A small CTC image transcriber, trained from scratch: batches of 64.
Rows from block 11 of a small CTC image transcriber, named by matrix and row number. Rows with one number belong to one channel. Each number is 500 + 40 x the weight over its row's rms, rounded and kept within 0 to 999. All counts start at 0. Numbers have three digits each.
After each channel's rows are labels from the 100 images, of 14976, where the channel reaches its highest value: "lies over" is the class under the peak. Only what is clearly more common there than usual is listed. The data: numbers of one to four digits printed on busy colour backdrops. In brackets: how many of the 100, against the usual share in percent.
# convs0: first 3x3 conv (model.blocks.11.convs.0.weight, 192x192x3x3, each kernel summed), inputs 0-63
# convs1: second 3x3 conv (model.blocks.11.convs.1.weight, 192x192x3x3, transposed, each kernel summed), outputs 0-63

convs0.177:481511520454522447460492513456479486554518479487485443516489430441503492484575552444515501570514484507565480480542522558367386476500583491527506466496525537579528543481496500526500447571496490
convs1.177:442556471542465510528508509483542503520501501464526565482566394467488474407485437437486520522512489442505529479469475536532403506521554544508539522434499536538481523463450528566511460522559435
lies over: digit 3 (29 vs 0.2)

convs0.89:535468474477508509517507481481371438542458438521513487509515468471486464477521547500512503520442460469465515545460471526413439517450425442554482506478471471488551533443494500531485444525526465
convs1.89:467509526435473564476551489540478435496501466468514487471541473474519492470500468516528479465470487524508469544459436530488496521456462476503442487467513527498470554503455510451533499470556502
lies over: digit 9 (36 vs 0.3)

convs0.92:405494466428565500479472476445455508517447457519526461439527428486421484431517496430497509545505490482477473456551504511460457410508529500461495492504543467522497540515466466486452445529471442
convs1.92:514554473486431512536470519518471458446463531461452548412545495458494515474420483497407504431503450502447515528449528522435512583457533534404469455458521562468450528511472483516481466392491490
lies over: digit 5 (39 vs 0.2)

convs0.46:421483492476518439457482476431493480470509505448470475468459424453527444489524454439478483552451487484495457403510506462456401497528502490420513409476561523553492536472468459501521452486497463
convs1.46:472557479508416502521478527513491356509510527470469594400530489496492562455477492498454545387496487506450563495483493554443512506539520550446530437506513530504463479531468503576485474420503463
lies over: digit 3 (40 vs 0.2)

convs0.180:501529474464488487516492444476495457542448451544514533488478511496443518570454486490463543499485403538474533544515529480496464453457494468578423522487501495486451530511498515532460484581461581
convs1.180:508530522509525499468466483497473433497425514410465475390523532458478503533411503533400500456458462502479527490460528512420469543497482539442480450426500573533539511456504435485553446388480553
lies over: digit 8 (25 vs 0.4)

convs0.191:514520481511550486528496461521376495536515453522487499476508475522489408466379468525464511490509482478532480560455447509502474497502418532495465533504486494471502502423507480486476519530477509
convs1.191:499537520391435552493484565461419506538499523506481418523551513514544533517486463460515441465529558473517503532540485497452483537514451482509495540485530499494508495467497441429490542502463499
lies over: digit 9 (32 vs 0.3)

convs0.117:468480498492492482571543487507371469496490471538540556543453438464537481460469477548490535513469451481477450551505477461473466500443397488481462515439524491444515539468517510512506503585475488
convs1.117:469522502434443545492483521463442484500515565495499435493510488483533541526481465474518447446522564454485435533482466520482464539493424508491451489488532518425526507432497414427527512503457519
lies over: digit 9 (32 vs 0.3)

convs0.5:378523480487528491534473456529426491522457529588483483466503483427496530496472506502474498515477464510479510369505501516473458515521506492498430365486449500497453523491472550491495491570399426
convs1.5:421525497464522422575434515534506520476516540486530570530487484514512504490506503512485504512524524502503509392497462483547523500479514513530498526519525537398508410493470485515546495497488399
lies over: digit 4 (29 vs 0.4)

convs0.87:482508502465520474506539467490510524583403484591526498521459540498439496503377433503515533451553464512439525487498486430525514469501507464512486485480501487463401491502471507525482480572469510
convs1.87:561478534495509461469472489496502511491474503461480451480423562518468508579421491574424481449491495507468514514480538377472522495483447462453479502484491524492491468447543437431517450485461584
lies over: digit 8 (28 vs 0.4)

convs0.71:517514508539518480510488516552409500551570485465467516491507459538502358502417518535456519475548494505508513550463471548505454515523453544482493541544502514498515516411552483488494516448466485
convs1.71:472528504400379505496484522494366497524520508499512474539546423481521494487492490417510492509510539492530510503531507535496419539498529538501509518491528498470498493512498503500470531525496452
lies over: digit 9 (30 vs 0.3)

convs0.164:493459453441509526522420523473477492485505480505514441502541475524466509414515561456507510547485493459537474449549504466472477452458438524514522503524462393513422530522508503496402516455510453
convs1.164:481488476511449479554557469545513431440488494477475557467534501449496551447504479469457488460425452567469526492425495527401464564455488516446418450445592548507498546514436449503521477482525502
lies over: digit 1 (25 vs 0.2)